Weights of a small image captioner: encoder width 192.
Rows from block 5 of the image encoder of a small image captioner, named by matrix and row number. Rows with one number belong to one neuron. Each number is 128 + 32 x the weight over its row's rms, rounded and kept within 0 to 255. All counts start at 0. Numbers have three digits each. After the name is the row's rms in percent of the matrix's.
After each neuron's rows are labels from the 100 images, of 14976, where the neuron reaches its largest size: "top examples" is what is common among them. Only what is clearly more common there than usual is listed. The data: simulated stained blood smears. In brackets: how many of the 100, against the usual share in percent.
# gate: MLP gate (encoder.blocks.5.mlp.gate.weight, 576x192), inputs 0-191
# fc1: MLP up (encoder.blocks.5.mlp.fc1.weight, 576x192), inputs 0-191
# fc2: MLP down (encoder.blocks.5.mlp.fc2.weight, 192x576, transposed), outputs 0-191

gate.257 317:195131128128128128150156129150128124131156129130128130128087128127128128121155128205152128158127128128146130128128086128126000126128128110127125128128128138128128128133115111129127110128124128101131133128128128128115127134096099125169128128129128122128129128107116128127103125128120197133131090143128129128152128128127078143128128175128128129128255128127128128147121128113180131128128000128128134128130128110166128180127103128128125113139183128128125112199130161132131098094123128130133127128129128120127108128128128128128129128134046127144176116127128128128000130128128133125
fc1.257 264:156127134128127128128122128101105133071118255128128128127128128121129128112121130120127128117121128128104128128128131110128255131101127129127130123126128128128128128128118181123141183125146128127128127132128130128128143152127129127000128128105112157128124128128128128130184129128134111128151128109128128127104209128131138129128128077128128128141000128129128128119128128148050128128130111167128127126117128140102128128127202128128128134092121128136128128128123128126128128153131128119126129128145134128121129131127126128107123132126128128124125163127128128128255138128128128153
fc2.257 132:128128128128128128128138255137114128129128131211128128128128181128128128126128128128128128128128128128128128128128128156108162128128129128130128128128128104128128128126128128127128122128128128129128128128128129128119128128170165133129093128145128102128128128128101128128128067128128128128127128128125128128129151128128119128128128125128128128128128128128128128128135128128128142128134128149128128128128128128119128128127128128128126128122129128128128128128124128128124123128128128128128128128128128128133000128125128128128128128128128128128135128128128132128128127128128128128
top examples: crescents (43 vs 13.9); two lobes with orange grains (32 vs 14.2)

gate.80 388:134151132128128128151133128108139110128121047128128128125191255105128128137128128128122129122127125128127128128128129122111102131128128131127128102128125146139124128127129128022128157126132127125127128166077127133128129086119119130136128127126128121129128128128128128255129128128128160128130158139128128128128138128128165142126128128128128128070127128126128128072129140127097056128128255109126128128128128124154128127128128128128129123255088128122128099130130097128187156142128128128072251128160128168137137128140128128169153128000126103127123129128127109128128127128106128123
fc1.80 441:255196211128128128130127148108128105135148127127128128091133157129128131128128128123128118128130104128128128128167128176128127128128084126101128128128137227127128128129128128102128136131109128125131128131115131127128181093122066176124128128128122078177129128112128128142128128128127071128133127170126128128128127128128148128128128128128128128129128128128128128137127073128067067128138128128129131128158128128141130126127127128127128040120144128113128127128129000127253116130128128128128144128127128128131130128126128128139128128066085123128255127167128128128128128128124128112
fc2.80 446:128128128128128128127128129169128128128128128132128128128128128128128128128128128128128128128128128128128128139128255032148128129128128122130128128128128127128128128128124128147128128101128130125128128128128128128123128128129131112129128128128128128128128128128140128128128129128128129128129128128131128128128128128128177128128128128128128128128128128128128128133255128128128146128128128126128128128128128128128128128127128128128128128118128128128127128128128128128131110128128128128128128128128128128125129128129127128128128128129129128128095128128130196128128129128128128128
top examples: ovals (60 vs 14.3); teardrops (34 vs 14.2)

gate.467 390:146161102129128129019127119126126112128112133142126128128000160172127128127128139129129130121142128128128128171128127212139133127128143100077128163126129132210128128124176125150124133128128128108124128130127127124129233206122082140138129128094131107128126128128128128133125076128131123139128128127128128128181129128122127116128128126128128128178129126128128128130130000127120184128129125128128105128123128087213190128130128128128128112127127128119125128043153050129109098128128128130126200128117128127134128128130000128128129128128142149128105128128128136128128128128122128126
fc1.467 416:225128123128128128123171135191128121128254044129128128130131098123128128129128128128151128130160128127128128126128134119128128128127138128128128137127123131127128128137087128128128128109151128189128128096128173125138129146127135122063128128127127090130135128127128128128138128128129131117113128033129079128094131128128255137128128129128128128150135128128128128142255135133128033128122123094128128130124128180112107128128129128128124128103221128128128128136128162128115065129127128089110138128254128129128135128128165128067116128000134124130168115132128129128128128128126125144
fc2.467 324:128128128128128128124128127128130128128128127189128128128128128128128128128128128128128137128128128128128128128128156255122128128128128013255128128128128128128128128128128128148128128128128105137128128128128191128238128128128123130128131128128128132128127128128124128128128129128128128128128128128126128128129116128128125128128128128128128128128128128128128128129118128128128095128128128128128128128128128128140128128128128128128127128133128128128127128128130128128128118128128128128128128128128128128171129128128130128128128128128128128128126128128000128128128128128128128128
top examples: kidney-shaped nucleus (56 vs 14.4)

gate.29 448:200115128127128128000081100114123130128118128129128128128130133128128128126128132128123128128128128128128128082128127255128127128129165255128127255128128189129124128126129128127128112128066128101128128139128127128128096129128127128128123128116128096134146128050128128190128124128114122143255121155145153128129130126128127125128128128128128128090128128128128129127129102126128128128131128074128128128126128128098131127128128128128058128201124128128128000149128111128133157126128128132122121129122127136096128128126126128212134128128130126127128153136128191128128129128128128127
fc1.29 407:129127122128128148159198128204121141118122129113128129128128159131128128130128128120129127127128128128128128214128128000128130128128130117233130112128128039120162128129127127132128145128129128128127128136128128127128128132000128128118128128126128175128128128120128128119128128128255128115017119127125067128180128128128061128128128125129128128125128128128128128127129148128127113128129124113128091128128128128151127128128129129128128119129130128128128164091133139191120218128126128125128129128168132120128126128128145128059129128123161128129102123039136129128118126128118128128
fc2.29 723:128128128128128128098125122127128128128128128120128128128128128128128128128128128128128128128128128128128128128128126082128128128128128120255128128128128127128128128128128128128128128128128128140128128128128130128129128128127105128131128128128128128128128128128122128128128128128128128128128128128128128128128128128128128128128128128128128128128128128128128128127128128128128129128128128127128128128128128128159128128127128128128129128148128128128128128128128128128128128128128128128128127128128128128121114128128128128128128128128128128128132128128126128128128128128128128128
top examples: kidney-shaped nucleus (100 vs 14.4)

gate.484 251:139146000128128128126128129121121100153138068173128155128179148092128128129128120128135107118113127128129131126125132064000128131125128049117135128123121138102145128113055128119128071125147140068128128128128128128133076105180128051125135128123131122129118128141128123219135126128140130128091128129162128122128128128129154117128128127128128128108133125128128128127249126130158089128127130005128154128128128127127120127150119128128126128139166125050128122150128144127134117129128128134129119128119128129129131131127134128129128128128056130128166196127129255128128128128137128101
fc1.484 282:135131000128128128129118127132116119133127000128132128128160142105127128128127129128136127124128128128128128128128130121038128127128142104161128125128121117107139128116124147126145101126150130076131128118127128129128093103146130019099128128127128118089128128127128128125128134128131128130063115134149128128124128128128125123128128127128128128106128125128128128127198126129148000128122144127127128128128129128128101127182132128128135128150128126116128126130126136124126132129128128137134123134126128129122234128128253128137132128128106129127156135114128248128128126128133128129
fc2.484 191:125128127128128128130152130122132128128121128133128128128128000128128128128128128128128108135129128128128128128128000000129128130128128128131128128128128128128128128130126128124128128126131143128128128128128125128126128130145128105027128128128128128128128128128129128128128130128128128128025128128170128128125128128128132123128128128128128128128128128128128128125034128128128124128128128127128128128128128128128128128128128128128128128042128128128128128128130130128124129128128128128128128128128128128150141128123129128127128128128128128128129128141128076128128128128128128128
top examples: ovals (83 vs 14.3)

gate.418 430:123128169126128129081154128135102128129000129129129134129124111166123128128128128128126128128126128128128128122127149131128128125125107164133128128123128114113129128109097058127128147128118128179128128089128115140131127125138205132102163128112128225128128128000128128141128114128255130136126255131128000128147128128126126136128128130130128128125125128130128128113128204129128128128131052104128128127120126128209128126095152128128124136178118129128128128128128120081182126128128128128129144137128127129125194128127162128128014127128133116128068108134128235128128129128128128123
fc1.418 470:116128156126128136132129128151065131129084100128128128128128140132084128129128155124126128127128128127127128093128146131111125128082120137125128128128151126022128128128159064139126132128126128122128128134131116129131128128255159128132128128128128141130128128000128128255128123128244128204128128136158023128124121128114128128127128130128128128068128134133128128083129062164128145128129000103129128128058125128153128108084169128128127128112120128137128084117131125127161128128128128133133122146121126131100131128121126128123129128127158123128090128129128203128117143128131129102
fc2.418 477:128128128128128128255168000128127140128128128126128128128128128128128128127128128128128129128128128128128128128128127174128128127128128091128128128128128126128128128128128128128128128128128128128128128128128255128128128128120136136128128128128128128128128128128097128128128128128128128128128128128126128128128124128128130128128128128128128128128128128128128128129128128128128123128128128156128128128128128128133128128128128128128128128118128128128128128128129128128128118128128128128128128128128128128128128128128124128128128128128128128128125128128169129128128128128128128128
top examples: two lobes with orange grains (95 vs 14.2)

gate.245 247:138157129127128128103133128199145128130128194151128128127142156127124128132128120126128126136071153128105128130128128117028128128128128134129128127149128139165129128128059128126117022069128128125129128128124128131128133000138053132135135127153128125151128128127128128138136096128191127118093128128115123127137123128128125216128128108128128127150118128128128128137142139148115128120150182112128136128128130164127128128127078125128128127144159124131128120172128046128137128123138128128128184129133129128134156128128138128128118128034118004124145128129127099128128000128130128126
fc1.245 223:078134023128128128112128130255075129128129121128126128128128154128129128112128128122128111128126177128128128128114128118139134128128129128119128126150113149122177128127145128195129027128128128129128128126128128128104128128147129128101128128126171131194128128126128128128133127128135128072125128127092128128139087128128200184128128098128128128128128128129128128211153132128127160128158123125128127128128128128050128128128122128128103129128142128129128124149127109128000128136128128128128128118118128128132126128128156128121128128128128128128115129119129158128127000128128128144
fc2.245 112:128128128128128128134120141100124128128120129201128129128128128128128128128128128128128133128129128128128128128127139128126128128128128128126128134128128127128128128132133128118128126127128127134128128128128116128126128128129128118125125128144128131128128128128145128128128103128128108128000129128120117128132080128128115150128128128128128130128128128128128128168000128128123223128128128128128129128128128128134128128129128128128126128127128128127129128128128125128131146128128128128128129128128128128124128128128131128128128128128129128128065128128105255128128128128128128128
top examples: dark grains (35 vs 13.9)

gate.401 206:255130116128128128133129118112126121128127102138128128128110084128128128155132129243128125119128165129128125130115127125127128116144076129129128130129130135150126128127128126127128255127075128161127128126123127144110114128128128128255134128128146085133128128122126128128128130127099129128164125132019128128128089128128133123128128130128128128115174128132128128130128128128194127128129131140121153135186127128063127132157053128135131067125125131129128121083143127127150068110107128125145127128130128106128127128128128128098255128128129128128061129139129226128128128128128126143
fc1.401 201:119105109128128128128129127122128141128160041126128133149138122147128128128128128255128008108128149128128128128107130129128128126128127107138127119128129118238127128128078124187128133126129126123128128164128128129125128123129128111180132128124129132142001128130128128128128128093142128128198126126131120128128128128128128128120128128129128128096179128132128128145070148128226069128129171128128183128145128121141127153128130128129072108128126128125128126153128120120125183083121128128127127128126128127127108128128128128128190128255058116128030109126128127128131131128101127105
fc2.401 095:128128129128128128127111138124128128144128153128128128128128128128128128128128129128128131075128131128128128128127128200203129246128130255140128128128128133128128128128138066043128128128127107130128128128128127129000128128140128126117143128050128115129129128128128128128128129128128008128135140128242128128130130128128128132128128128128128128128128128128128128087128128128128172128128128143128128128128127098129128128121128128128129128199128128128121128128136088128119128129143128128128132128130128128128006128128109128128128128122130128128198128128130102128128128128128128128
top examples: ovals (39 vs 14.3); teardrops (35 vs 14.2)